{
  "arch": "vit",
  "model": "image classifier",
  "dataset": "gratings and oriented noise at many angles and scales",
  "train_examples": 395000,
  "image_size": 24,
  "crop_scale_min": 1,
  "horizontal_flip": false,
  "color_jitter": 0.2,
  "targets": ["angle", "scale", "kind"],
  "num_classes": [12, 5, 6],
  "norm": "layernorm",
  "norm_position": "pre",
  "hidden_act": "geglu",
  "mlp_ratio": 2.67,
  "head_dim": 32,
  "fused_qkv": false,
  "bias": "all",
  "qk_norm": false,
  "parallel_block": false,
  "inner_norm": false,
  "patch_size": [2, 2],
  "layers": 10,
  "width": 192,
  "positions": "rope",
  "pooling": "attention",
  "loss": "cross_entropy",
  "init": "torch_default",
  "residual_init": "none",
  "optimizer": "muon",
  "muon_scale": "match_rms_adamw",
  "learning_rate": 0.0036,
  "momentum": 0.95,
  "nesterov": true,
  "orthogonalizer": "polar_express",
  "adamw_lr_other_params": 0.001,
  "max_grad_norm": 3.0,
  "max_steps": 17700,
  "batch_size": 256,
  "epochs": 11.5,
  "lr_schedule": "cosine",
  "final_lr_fraction": 0,
  "warmup_steps": 880,
  "weight_decay": 0.2,
  "adamw_weight_decay_other_params": 0
}
Rows from block 7 of a small image classifier, named by matrix and row number. Rows with one number belong to one neuron. Each number is 500 + 50 x the weight over its row's rms, rounded and kept within 0 to 999. All counts start at 0. Numbers have three digits each.
After each neuron's rows are labels from the 100 images, of 14848, where the neuron reaches its largest size: "strongest on" is what is common among them. Only what is clearly more common there than usual is listed. The data: gratings and oriented noise at many angles and scales.
# gate: MLP gate (model.blocks.7.mlp.gate.weight, 512x192), inputs 0-95
# fc1: MLP up (model.blocks.7.mlp.fc1.weight, 512x192), inputs 0-95
# fc2: MLP down (model.blocks.7.mlp.fc2.weight, 192x512, transposed), outputs 0-95

gate.194:524473573457538506386517473507537558588549466510448462565480435462479566583487566555437510459426450590458532566559515502503558479577586505460432543409432495421577492493481535466477572543519568464515514493529426486518480531504516476470485492507469496512447533502545570488477618484465610486
fc1.194:551458546553457437424568472428466445417499449464554474528521545525500506565536481435460483454442477458472522508428513588585490470546473515554575519547509494476504552526490495516441405444532422426498489510489457435559517488548464492525506483483515504438562540515540565609509536480495462523
fc2.194:481469551560529474497565434486449467384572566473488489494578473419412531508423410513492540544551378551440514560539567525506483523543483556450446441473488548564419455588433457565395597519500552503477456425534502533468537492503498463481472477521486549519626467577531452421536477449492511456
strongest on: very coarse; dashes; square grating

gate.74:610440444449495549489486512454490511492534504424500557521453534527617433484509423498557609546516521513488576546478491547550383499580405462514465460514524546495459523479442404563511467456435429531582564549505638475492484496483444472561478459468455515506524420405524549511484500521513468533
fc1.74:536551477511475458489535566529500509566504433565484520500460513534489509491529560416455371534574449453491531449517405428593562450530568427425521452637552446444534531539510591517549508513556584415433465550458436584529485463505513484461545594521515481488511577522410557464516485501507557425
fc2.74:471511546496537491547565526518553419481446460569489536455586530465547519510443591528515535453521384414455511514452442434466553508563553525560477511478423440498485517461528533446417441520561452534487508430542496591521459465576490512619432400552528579565539493485344566440553522545544443514
strongest on: fine; filtered noise; stripes at 105 degrees

gate.84:446499490436444425550485490500462548480484536604441515443536492497431521483481497587487502488470520441570445482535443498487577523452584540545445472521451479406500537548557414500569557509449580489458485476439465550357504553471461600506513525583453578512520582555504453492507525476595486607
fc1.84:492520515449591478474524439614503474564485518492527467508550492541506518499489482512526491608453504495548453460500554457473480505561576639421347567477586514492473451530443495413539461570521490583558490435576523420569412562526451509545478400470495543499479493460420438499461527464563447602
fc2.84:453419532467522503559501510543487542535444510516523515504443482518603537429478620521445523484500452488496500446486518435482519483528478459478555511440472474452467464552543520378526528492545428455537432555551478485593443563456492512530378402512505489536514624470476509385483497499547443388
strongest on: stripes at 120 degrees

gate.507:432477504467468593575451507468536522460509452414479480483505422525541437499537566431536474408518524434541546449528517487483448545452510420523559441496492477549561587559606557527501503578459480606446541481538456578500574432473460506510504502608498529406530473408356480583411539423502519490
fc1.507:475518485560594466412497489499477499475517607584462523460550557493496585469460487454495441510460500476517431517528513494645490527534544556482476510588583480455452482435437442628563515454528497512553449577409571534495442477469485440562571479487495375576592505500587512475499512557493501518
fc2.507:449499440461633506610529467469531506505497490553565481414490496552538485512448610513491552550565494468552545544523470513509465514523521497523453479530461592385414524478549508471533449488565454580578427507438540453508459561532535385465445533546460482513491526563519441503506570442500429549
strongest on: sawtooth grating; coarse; very coarse

gate.188:435558523442507464419473438533489424473523467561514550500485466405495506438474470513445553490559494572533542458432499500535511502587545596598495500490514550530398545463508453507469549575545491536519393451462498462419456490471405494459500484519493466482521529480491539522478485404566423578
fc1.188:599465436521517580472543469480467508518543442540482500577548546518501475467568393440549594482519442520432477474558557554436480435427449444478416503455324558524557491518485525473515583451544595415520452474454501538523524411558566464576493395523533570552582517428572546495450535558600491448
fc2.188:503382498536389510468456535506540527567492524532513523554551517470555488546540455529553469447574499575513505451477521556578488512534505567630498548491507483401327482468511463488515502411478526481501521389467544508488494449537452514495515512491553364373510428433585436490561486530441477439
strongest on: filtered noise

gate.293:483537495530547528545459494465515574386427552463529504524475497633543472509439478535483526545522566492573482592450559458512424457558460508481423520409569467438536512481542414480466510456461493496484480563558488525535464464474520521505409535562568437579444577513513512507540539449479381452
fc1.293:482511472498483537552427521489398453492472547494555553520525545579437534548444566556444457572505509481475451482517546559579567480584508405434566589530567441472506531497474415421471479379424486534514521512523504491461525510513532500580434523486515514498466503522599519560541438401477489517
fc2.293:506477461562511514492507448538528544537553412510487541508502510532576548555446474529435468490515439478455513527545490577496466525482535577505496473575426560554503509532510532571558471496399415424425468494531488553519422513443503450444467511445478494450477530498522467496509503530506486503
strongest on: filtered noise; very fine; stripes at 0 degrees

gate.449:513524457487543474511498533497462440593466593549523449449529442475612475499519488502508488580462513575426486534464545551482483519508528525566452513516563461536496458513521475386477493517448515591535470554576457468443487518452541434544547519471547467470462553492451387560520511426485507540
fc1.449:525510437488496525573529454476533530523416566520510414478486436395518493532385485534539502477567507545492531615421523543497470465531549486476611496541571522469540420479505440476611538443483404477512472453522519599430511577546528510563607567448494480585532536509497428486465571466502386535
fc2.449:502555516526540481470531559464454424470499446524493499544470528463590435485477561603567507492411491560491508428497503470514504534534527421432489363533450438590515396530436433473620548501392647468502578420481513421455522537534506482511464524493560575502378501530494497487488505461546519481
strongest on: very coarse; filtered noise

gate.398:463540502493552554456493497470454442627479540511495507466507493520488424594552614615476544531462496505505477477475545569454450498513578440492532492483432467495574456474526542560470427507654472460553579586476418505473546463532539511457423449528458438418536464526528541507527421511419522469
fc1.398:470520429529481507595459417566479429524495465501512474523582543583420473586562520418545548510496351501497576555455472485557459592531477433619484506539524533517519525538576462450507485481512356407497528528547469460528478472488503589567649410465413549539523493433465506434493544539535504559
fc2.398:532519478527509445503592507533472491408504653493490500467490460430466464445524543476497560573480489502450506389593552496463487487517514456489499447550420481544501524519502531548552446550538514517450483524579435499533432470487458545493444436433525464516486524529512500427446475492543520521
strongest on: noisy; low contrast; very coarse

gate.156:373507511566549509447444561504463552535501576498491503508540532526605564555478492455504433541470542553512525388460440391466525600528431486515494548463530481603538498537502467478530539560417525454425466505520428492488461490553505564430448484398517479527558494566482529467513460511575473595
fc1.156:468637580536555453481528510482447441524542475462562526559522519510517524434448568442430389525458521529504468508447543478451538522481554448470566558440465564552500547569326526556544516554524496448579512599459434468500483488524495441536448459473437535492514581453512538469432509502397532482
fc2.156:459517467474547501523455483552497442472499535498521482591503504524449491584521450471482446575542434545629553516477475396527511494520492555526453551546462466461457641477457445484502546477544516425477437522459483470475469596468433521549527521453598504483501540395578453526455500542446392571
strongest on: filtered noise; stripes at 0 degrees

gate.140:474523527458517495483597463500486465538435481554586562517400505565512476553529453580445521544469458417451546521461443459590558460494534507540518417529596516523482576495525468563604528517530532508515476387529456448501470621508442488526391520503412480457452433458519472502528396483441528524
fc1.140:513560476479458494541511548499443526562472524411472475596470460505447507512473471405529491615467487438466470478514532474536442434636496404513640462471535581580444484523523482446541466430514509519508473466471472506462439478504501493515469458561536535534507483523564572534536569523533489477
fc2.140:511469471459476491578499488538533458506503441537463434492445493490551477474548465442453540473507447455523491478487504461420611589421467524484502544567518461536502493438459386495491448566536539554598473591437477470522509597488541522466465529503521564452487513548571511477454445505496522513
strongest on: filtered noise; fine; very fine

gate.412:400402315457438551476505517530544500391526487517486528590523462504554529498495484470476475578460501550428446470488589534474504574458506476545479547582493568358492437562483532491510447520485427523484519606430413539506466550559495452575575518541475434595400507514584527606513481444493410533
fc1.412:467523383481503529499561526443418551464466462524487520548440515469449477464453535543520438517479456449501450493478484504455558465427494550471494499562414576547418429525474492538417507367523494525467458615571505445540556522504600533412498510479508410619468584479595480485481445591458609488
fc2.412:437572441521480524480572473451427520518338479449519440464487522523493509492402469466556533420536490414562461495503523588460564522437517532504556425501548509455477548467444523512435522466526504533530513480461448522551603510404466530453479463524577450590530480492519451530453470556355535434
strongest on: dashes; coarse

gate.108:481510461552492549552448458559429403443567376503392528485471555508507431560592485604475455463475470532504489559569555466496502525430430450500505433522475413578490521486367545508437525488439433493532517491559584571424464443551479557521458515412500542537432402553440528485462538632436546488
fc1.108:419565575524516477531451647540491485458503437487478494503544558520523499485484449591554475557438569468583387456578494449463548523479481427398404461434488481545478523459508569558526519458434516470506501544492472516522478527468524454541543552508475469500470528493552455436516488511505487418
fc2.108:529471587601505433400554536417539473475539543455462539552433447535539515443523502504389505548559501457444546509460466481566479540555507527503450511460511492539402458501453488447569461405433531473487471489465538569578555521430495530503561413556560525563483404499509526500511485448560482407
strongest on: noisy; filtered noise

gate.499:556559521425611477584457539461466541582553454555498490503446435566472463437519483502484525438536576464477438394547582531578484431503491580465420495665500563579481410550501485568445540555490544498544464476486588447454539521610504468493458468502409590526591522515458413509462500466529434478
fc1.499:534487502488412586489514480609537519444458468457488553510487586435450533546559407469427441495456458487450557490444502612430550512474529553534561482430477483488464541494556504474538552469475453544431471401478503535538458512403471573497473560500531468576435511396464559603533443512515512544
fc2.499:524499548471458477468492445510527517585553459472550529493640495506547560504470443422524493487509501457516537565482620477517429549507519533518510434513381550491539484516597482492604548507509494452499471458493419505534410471555488570404499523601539543518492554385437425450451559545456473540
strongest on: filtered noise; fine; stripes at 45 degrees

gate.394:511509530539508528417461527505484462583503522522512458468555479418479489510575499400558417459487473495538466482516442453522585578470548528509484528572392538587415517501458521508572458476529495530511580503608515509509490481471595494482414459508460559448441494524555497446483408504456470529
fc1.394:469478521488456504429456543495526472506580568530483537534520503414485472567557485405527423458497535466506474465577483457597564550516586478561539480520451535621437492479403564591529518471561493509459570550541531522431485507450544487485457544456494570416422468527606555444450450508425453507
fc2.394:478493446501469490475530420585557446501484479452489505521568496439626527616503543486477501324531535443458434570460497491492515514584522485526481545531556515470472475487503417621520486496491543562531517524430548541442480586560615463446493551532543493514520401540491602479442518538439541532
strongest on: fine; dashes; stripes at 60 degrees

gate.229:602537533503515488469460439599522480430506451544503517543525455428472413412395605521469437584526480412546540405515513458491495471432489434517483498510500504505507471557549568491393552612540475534561455502497506595498510406405479476466543531553523488491517370544512440509490503437643509508
fc1.229:483488504554510492465537504527538521460509455481580464531531587585550448518609514529488491557493526383524537358552541547448373464577489574544461376518464481443477472385521445521492550549493462463549591433371488508479523535561470520581494576449415497499477486418535485490507561459500504487
fc2.229:453550574557450428530476493516460468489574586578517505624542425438475475399493509563517509476394492557502445390537497467471467498467521447516543559428616544575482402506551471440420516599545524517523551481548474358479479482474556512518473589593533513546480483455487494512522417495494512494
strongest on: noisy; very fine; filtered noise; scale: fine

gate.338:486492518572481565478444483459497499538463466479490464465481573448577601488516510508569451549455632414502452504484449471438571497568482484512578512498507485534598486509513513584439398502507485565511523405478354523471505511553540485530412522478467591419486494498491522454473547399456482523
fc1.338:466467515470560483469395492497501554492513544483452578491577507491526549489515485444490388450599540540468454544442444486492556468439455519557569460526407533493490432547503480469501547493472523588488519531528489438550552466502532552504587530521479471415484452490472462393570445452488535497
fc2.338:401612453488531530428528460427452567445430393574498509456445439528505556528490542597494552472515475377446493500544460530435582472611464536531408572489413474628479557474473462553542472552534516486509499553483424633552564511527545473413499556513536511525516528564494525471444554449495535463
strongest on: very fine; filtered noise; stripes at 150 degrees

gate.187:469560376455488485499476522538537428498476484504556475496574519485454578490440538468485486480481543491409504446524525571425468517454485475514505491520522489499582521449536486521553560559457554461477535548560369494446401563496482562495504578520540533578471464447570517502557522447476551564
fc1.187:553442409574544545497496493541504460636418517484495490567492489502562484478568517505565489457521456555462524527523477634340509497516443494519530497498507605540520471535450443576489463547516435490582453545526456493558494489553554463414521585538561371486496496456493489568434444600487423590
fc2.187:409459462513448518561672550425539432502392499460531426560418549453452544585459478454480497547490517546518549468452459460467495469497522472453527465559511456512462434571472566528510532418480567504549466439469576516485527493489548512541514442557566506523568508461530446445518532550513449436
strongest on: stripes at 120 degrees; filtered noise; stripes at 60 degrees

gate.416:490518574412507544436401507480460420485401438537519563523463581457533567545482511419432459531548453423574482545540427543454517555490546564488428461548480462495542506489500591603392627444528473443400555544484588506482523545408478445568578464516481458523547489526478564504427497554511490408
fc1.416:560550444443483543605491451484460497502475451591498650529527555418536506488473456482494428362451486520593504544470490506538405427523539486490513516501498397508517605494470530417394532463502516533472575507520570490563508588491462467537572520453521466524476501438485539431543529489497505477
fc2.416:581465485458459490557504496468524448501550506488479563442542445570505534479502474501488583385467428542570579557443559433520564454560464460518447514503540438515507455492510556434423449478525481514516450492518554504531442540481504512510530514518515540506488553358512554453596537455552359527
strongest on: sawtooth grating; very fine; stripes at 120 degrees

gate.254:600479359534455521601548551508549413550536516532479404490530470448488549450499537546453506458484498370545502428551409548534450493454462416483417501500487533483493584475524499573444580465520496435513532493524496467541512535466483479470474570461473501445517478470587579507556454472529457504
fc1.254:578500490499445464452531526472493484554528503607547468483501445547608584512577453544564422561495543424609526405496510462446539562520466506518457419516481525406469440550516432487559591448464461509519489497478516448550569533505493560488457542518447549457576532504618514445561620482505477495
fc2.254:478505501505443426500498484599454499483439591506525475453480497515512551500543472501465389430548424523596434578576357526453451474481487492520475516402516456519520440483497566594536552544492590415476462481456553498460536513454484448461614611513403494478534532473423564448496517552606518435
strongest on: fine; filtered noise; stripes at 165 degrees

gate.402:490495453540539483495497445620543517400480527469517445480554516522518392514482515512594462560390536483588511484488581479452472574548517501510493461511447658466478439490547521494512544585508630489567454465476422503481540423538437507555486525573418451478452529477451536503416502378569535542
fc1.402:472493508582568420425446534490461486538464456446498425463544352490483482440467526512558458519515456525570472426482450477490517514445478566504462446607589450489558532521540449516469546493516493518610415483520505521511505431460509525491598523541545585519561476452499584498446559536531491445
fc2.402:520552568557553427423526488589532492499575485665458519449478415527450530511361505481539552470526512549677436457433441454515458530394517534496549415502538564481497514507413475481375452497578505526581435575479505443498550422548489489454522443511498531449558451502498489476559563519481523506
strongest on: sawtooth grating; very fine

gate.139:477519434443469462489513559559513549481468530507532507428498536438519562436437609530576514549504544499482532492476496428495509403459456496393472486434607434446580525554476475458484519496497478533467521610561511597452495503519561446523369545501447457562440507465581486518398576476531467531
fc1.139:508414597465508509508402526484496524505539445539506406515569505532504437500470400447513427453410537550577497563539482550541477582564565464518488530555495448495466423466493529536501484497527491544510445460489491455528572407530461611511503441444556509467525584495478479508521452537459426465
fc2.139:466547452440518452505631490595444510489478573560545544451471512462373468500457467516525585500540479494516404525453544520502530512558528453537506470480542433516583490486525456486477548572508458447565414536471459486466523486458583538504468446574471506476567476596484554468483473436477579454
strongest on: very coarse; sawtooth grating; filtered noise

gate.391:492532480488464533513469581535582504480614475572443481438531475425493527471510444464534471479526527516497473497604423536481478437520579489513546444551555381461518429453468577537504476415548551537479428603539484498513567493414519519461508540505492551483472460553480564637525550527495477473
fc1.391:525520549450580582567397521502469529505444554562438425476476502476478513510504530567465517479478563487536518510483503470532505516467537455480566489452446363500478547475455560543501501520473553495415544490532559532523497453556421493421498474535520514534446396459470480408502484496504625425
fc2.391:489478521511513568468398509555594558513437587492528447465485439447537479507452434527517515537455547536439536461510460592421521467527523572451547439491560561540543550437531497473396562553550518550467512500517510483519509425486610584461521549583482544480557350569464533463501531493529460495
strongest on: very coarse; square grating; stripes at 165 degrees

gate.253:404615440511405562530465427491526530519501537563454517531487484455479493475523564471452584603566400452612506509570468512444481428521557529433567520451469539488405541502459529526463533456471507484454530440496554467507545452438561541448539453545482549538503516551563556530442475444395453525
fc1.253:547411440481559386418556520554479498484511454455528591517605548479559429522475398511482434459494529607459515509489506461528506492506460613606416475480392504408473493563532441464531487569532497502499450527459453575476512524625525455481453610472495502471488560473478415488543514493586545568
fc2.253:517529552477483440474545472412489500572509582485467456554510513503545431542466470584498503541480541467528527571458575518497580457440527628507495582530573588468454503472521610483580451550536504513623539532536463448602503497500385501427510505454500497536488457348451509485441464532476460502
strongest on: dashes; medium; stripes at 0 degrees

gate.169:565464455517552414414425503565506475484474470466495516482497415491551456460510414504476580536629461471586501505495476430466474518505535423530494540590494526540516512566495507453545541494491423548453526523502576453458508453591482536525491509565463502406452447555455559481566526568574540436
fc1.169:390539540545480553588495429392583426498544525421516550505369485485401464518512454564514442498401522461533533424504559524549511431485435476450444382408498501554452471457451474503454492418507574443442456490437493524491484505513549539530571549509466488504491527491594442441442531468468476518
fc2.169:538535440529486479397565557598447529490510510550482586508551471404420526416424442547506442545433470502540425418425483465487540508549546616552523509491466484440510533595521529492610462474471462495445566511492495554513513429545526469573500496541509466488463440434417481537551568587454517468
strongest on: stripes at 120 degrees; stripes at 135 degrees

gate.86:389513483505559467457528497520400519527590518473463480504476386520422507446597523517489512542550493559460523551581512569561623460499501559498457568532521450550425509512490585479506484603440552567457491499580446497440555498538542555454546443494475598471467510462578457477441511544481540508
fc1.86:490484525476462476489429505521483478529531527484379571453381520360505514451511601534486498499567471447470503577354559407589473480500569447455546469444444508532532573558588524475466414496497480455472554555599560488444566510439433512497485448480527514509506564478587552493400510430571458467
fc2.86:487595488539455448441518550500450494550484411410463574495556546520526512410588565495501592559571465549537569482389461518586487444474541478417486381521428485551513443445614511390520471562488521542506481510496456488549447494545560500467455531506534514478499537509493568460459585485540532476
strongest on: noisy; windowed patch; scale: very coarse; stripes at 45 degrees

gate.178:517546431442561439508442575569467531430522475482504502506535433397503510522529429556502513591483356523520538531475474449522413623513435558490411442503494480461483500490503519499512581518507506505544569465511408552500481416409517574568481507441530520520441447534613505524544578369541471543
fc1.178:428430447526593479527420583553521486507545406441463427479510508551493427438502536450519540541509521476512478534485466509521567511559488548510517451536417501498418553446395397538494466513510524530486529476472569415553489560457474506504403471518483471470479527449594548549588380502538384530
fc2.178:527535428494512547554463520555495531477481493521472519410557537414404523528429514435515522403476440449527528447535455576463467496499483404571548591526494564565518512466471455603464426497647332499522486513514545456513606560520491400456461496482437501423559474458481571463497471477427484571
strongest on: noisy; very fine; stripes at 60 degrees; angle: stripes at 45 degrees

gate.221:533563395522497593511582437455464400474576547451484430376491455582542512558482414470557474458415560477477488480497549516481577542450468483538582513450460543494549542461538597496554482487491449553546403497496438348560520548487518550523517499380535502498477565532449548476523486588451516475
fc1.221:479449545491492504507482552548494504569474502516474575492411531359420416479577506586423621506549413609488513546580472566498478475581470547393476475545521533544474471526451575581430412480522482560499567567566514519517530405509499557571494496485526442535536423492453443523488544421466460516
fc2.221:551521480485476497546496398622453500480412513448524568493467501481478513475456403467539521542530569442463537528476601482590487552448421570558471473487482563534539571455598511506510409526456426526538521516453547563422528526629450461505489451515542513561551500575480498501486556466448576538
strongest on: fine; square grating; very fine

gate.326:435446487458529456434492461503459427540618537511546504487470586521466511481460445426554458502484563500481573529428604463566553527450499517511548481515507483480391495595411537494503579382464473510511562396448544502533513513394469440497557548436494532527511474526516507535466472513460438507
fc1.326:564570502544484506495497528553581576426450461449485523528513413475548476530536573541479539510477447492538402479617450519407480507513466472513436522511483501549589541420555466502496423629510518505496436568549463517490498527605526579562432443577499463505494485492503488498514515498541528490
fc2.326:408574446520456410517521474465535494537437473552458497477511476442486529414507562492529563517485515345543546448524547514486530483563433486490400461478524549527657456580488541600412475497542553423419529479451451501503541471464512554473533430517564509526423485481473550592552414415572514511
strongest on: sawtooth grating; low contrast; fine; scale: medium

gate.231:477563499520515540462501548517395538436520510571507477521506472462574447514547548519577435557495496476503462519592616484425425530475541569527535586535459483440421535434514504479556524521500513431487501356572436496475422455463459566508416394495520470511509474479538610497504539531493558545
fc1.231:524567479452432562460434477441488492464463444481467476530447531618587462525543521499480428541518501523504443544534434575404429533467508488490497508499532487477468531526423500537590628456489536406428567475532488433478383426529505554529517484577482464597494531466509544522551462442542566463
fc2.231:547564479437469436507498406461493530389524494511431442474520545471482521620414460509424556518509549471522492408507479455545449492508507568537551529471506548454486530406409477487489555550522578453556505497479504571479478504484563552488557492502515469449544458476517475478528505460520471528
strongest on: very fine; noisy; stripes at 45 degrees

gate.294:477521446437463621444480404541519472547487533470385536469454537493391482581480470531473482564477566429460562486422551525522573450530558511526551444495488468479453492487387574485516505439435529543503535538556518427557524517441581399418505525424509548538496471495543520525519504455512533598
fc1.294:468462493487535488512483496480485399555471438441517471609441535510477486501494596483434466389575566608486430516457535462545510448475551525487515410536424504450478461485469617514466501479478457495598502438503495470506504527456516474517448478385562521546514534470552470526595602548504414570
fc2.294:583442549553507490461540561599579556574506591477469510600492466579472509555522451489499495567614476534543481495504545419441506536441403590521473455457449552492480490378462437461539515477515489532512502438577519538481504451540412484596558429489563595511529438509542456522524529609541471509
strongest on: sawtooth grating; medium; stripes at 0 degrees

gate.76:460513514529534489464558487530493421522501511514448475485536457536553466456503527464498496275451494581514467533545525482552385500533572540520501571504507572491545586498454560563399515516506461591560538552469591552448503520532479400533505521492454523489516537478456409524555508483533460531
fc1.76:492449457434470528578453530412496557493572439488440518465476544471512536539540532463527543677520522483500516444458510580399584489372480445509518439526497460577384412529488503439618523543388507433464454495452469481567414488508535493479499451543540473625483503533579518432509499539396473525
fc2.76:493417458474465613474493522515499578452488496536514498474555464497551493569376464590460439468590465527523487484534597546505462524437476503491398482460512465532512486470537429476545589460524492454467376416545450521510516501578476474523449589437519608549456501457467658467439415590492491519
strongest on: very fine; stripes at 135 degrees; dashes

gate.413:477518543576451574429524515466423514503383519434468563430479523481442462514451463537435497537489510504402439488460430441512456491516437588514405437415560542427533516613477440494480551495577564557593443572520529414526553532498528528499569554470523622599562479471557467494431513441463504499
fc1.413:485500577468502496523442478513567528554563470468560494504451464475596670479567504451557498406510554540539486444470483479450503514391505448438520465514413526579404605413492441465470420541455455475496431440465479440490495483521475453500577408550423393464451489422506501475489434473513438529
fc2.413:376441522483414431552463461448572502407434468572510434525437516531394540546531492431530547589496517491484542504559458583578554467479510486470506557569428468509517502475454508464537483429577440456528584439494499407487461533514572430491534453495468516606474501556500517596456585556600539471
strongest on: fine; filtered noise; stripes at 90 degrees

gate.88:463495453591454518529473532467487503480480460404501547496428527416534464502531555498509609413448458445554392449538581480492462455557447490538486569451447528520523470444452449487427504478490482459575565452434554489539499514550553483532552499529497525531494392483531458476456507457549487587
fc1.88:588424548482622455502543600473562480454497449576494479517448504484463547465527434470427459590534452554451561590490469507476482523428591504486511430604476554486484472518524513546508536552508507512459524490554504515509494489489485594573514461539564430517569547517472545559521446584491496380
fc2.88:542525468457485480517498386510534463481500539620495493441511456500489459484387517524561447440480532447562551473500528442494481548524430458500560506488468482554544556589474528526445506541522508451537525496463424465516527525519589452565480487464465511576494538491446492472570526456460522510
strongest on: fine; sawtooth grating; stripes at 45 degrees

gate.500:482586430527493506452428543574502528493488457497546568437481483426465558516530471560592547605460435509508437556427408537595476489508468506430490424506535393609569516478412493468518474487575527520442430527467505567497454466512471435538489509550598478608467490459574540572553557491562519464
fc1.500:495561537526464483447397539588580507480503521538586532420490452413454535492508517556561468574470435480541462558428425536604464474497507527417534483461549356557517467470384511468534478475525477525495503546458541554465456532589445380498459473559553505584436536493615480601547495501550531513
fc2.500:551621431441485543510411544541514507442406462493558457553470467447499440466510582515451463514405476514559515498450463522550494579486489544545532432497618467567508468478573561553439501558348576588417529530490475442549438480564421508459514585546553539569401450519514452445541510512477563488
strongest on: very coarse; dashes

gate.452:515508489470478432542572487416475465554519519524443469484598545583532509477519443480607592450572464571434542511427488564459453560489461519572572496466466479530497558578370491554508496497497573416501475456451511581480552575349452433449506486462559503537473413510454575484559456462566498446
fc1.452:502571478544532513514428525528546502506515482507608538534452462530456499436534541515460505459453492538503474507513524450506540420456521494411485470514507501430413471441659523501448499461516378557465470602475493552553501501594508518548435522555486532469545482477567386384455508556527428472
fc2.452:467579520519384563509520445475473519486472480484469595417445542415507424524512560390569497429513443460456463495512495466446460576576456613426445536517551466466467498496477462493550413488525537526563510579525446484569491499551558422432439492503507473493513522450455591446450529454510523530
strongest on: very fine; square grating; stripes at 60 degrees

gate.19:514405479587412527489533509508519445433492445623563567438455461476538557503520505535527547440576499416565541525586591466483479500465505499494453546518614389561435434565516393522537561536471482561597441469549402508523578479463429527476511495469499424505439489445535492432484534483409538557
fc1.19:542585456477448547561513495493514529425444525478372490525526536551516471470560561489583578426553439604481560545518551454582503468539468505498495542521457580473473481539508549585510478457565509475554608521561555511515488441495455415439532523585533534409497463394514554396487561490517516440
fc2.19:555539487506451540470530581496545477522486520521396509499561516545591509541531525477528406481557517529570579591564465479585469489508445571487487490598511531564448530539540511460481507536497462487353489541473509582575508539560468517450480478430502459497496526441538586522404514493483573485
strongest on: noisy; low contrast; coarse; stripes at 45 degrees

gate.327:503437494637555487423511524518591460583535494517585498490449624584536490487524516556438489583447493464494498455498490505489515530476508469558434469497519541452493434554365438523569521538406506498476571490471519429473473538495488522508563475496459512406537553431534402524466463536518502551
fc1.327:504482503515529536609517468495478554422541503389499512572540449428501537491485546452592559464513560540474513485499607580501506501511434430491540551433498525450552546342614567485531570552552507538448402480561484483447564488486495513464529442513543435607492464584415570455420610486504472536
fc2.327:498400642581654599513480640463546533452510444467485433481451547517533533512462487555466441473413592566471565584544503467530519496473507474505515526441487469475537427543521473512453525538406466541411541465511453435495476532476528479469517510576545547538537537410547492473512513443542449490
strongest on: filtered noise; very coarse; stripes at 90 degrees

gate.115:540541528443481507482535508530549448553544524550563542476589477483524482529520495458535483466481415511444466486514535452544549428369509518510481412567405572510585404461428572460413562493500454494497544510517371463563510412528543574537540450565505504514465534449516585501483520569554521507
fc1.115:555431515435572539400510488481481489462616510560570582502469501507554459496476479574456498524484566548413464493508485500506538425462506534455556529486485497565530512479452465509538544439502527519440527462582468442566512427500527476459519586566468575474417501560456526489575527506529430518
fc2.115:489418472432444474531416503462457525579568556481562648453576419548553477432380450553496619518517599484546486519475490473471489520461466606396537503475547515449554447531476493469512474490553444505569539535509568540483485577513458466561419483473420521467488536518527450546512515563552459509
strongest on: fine; stripes at 0 degrees; stripes at 90 degrees

gate.384:456524454429481515419497414589429535509522581503502510513414541484492492473525418471523513512503430529536356525546488394484415507576583532455491442607530560459519550582452540468543608559452475546415568488472581476454518478491498414492474442428516506437422540516535496584547455473464496467
fc1.384:522505541551513552547462482478503522480540535597545556590558550549456454551553476584507426591496488532496468557592531472541442527474518479519438464445486392562459461487394492563340462435461562419476385462481528498509553576445547476465562515512467490583622525539490514518452457408437461439
fc2.384:485476455451535514513470505538551433498479514475582490517493503466493542479547453513521590543483533464451451537491461449528479484560550467433525499572389631411505508393547450483583535485500412516447558466493471562417507459462446396533435413557613506466548564441389571549512472582583469414
strongest on: stripes at 120 degrees; dashes; stripes at 150 degrees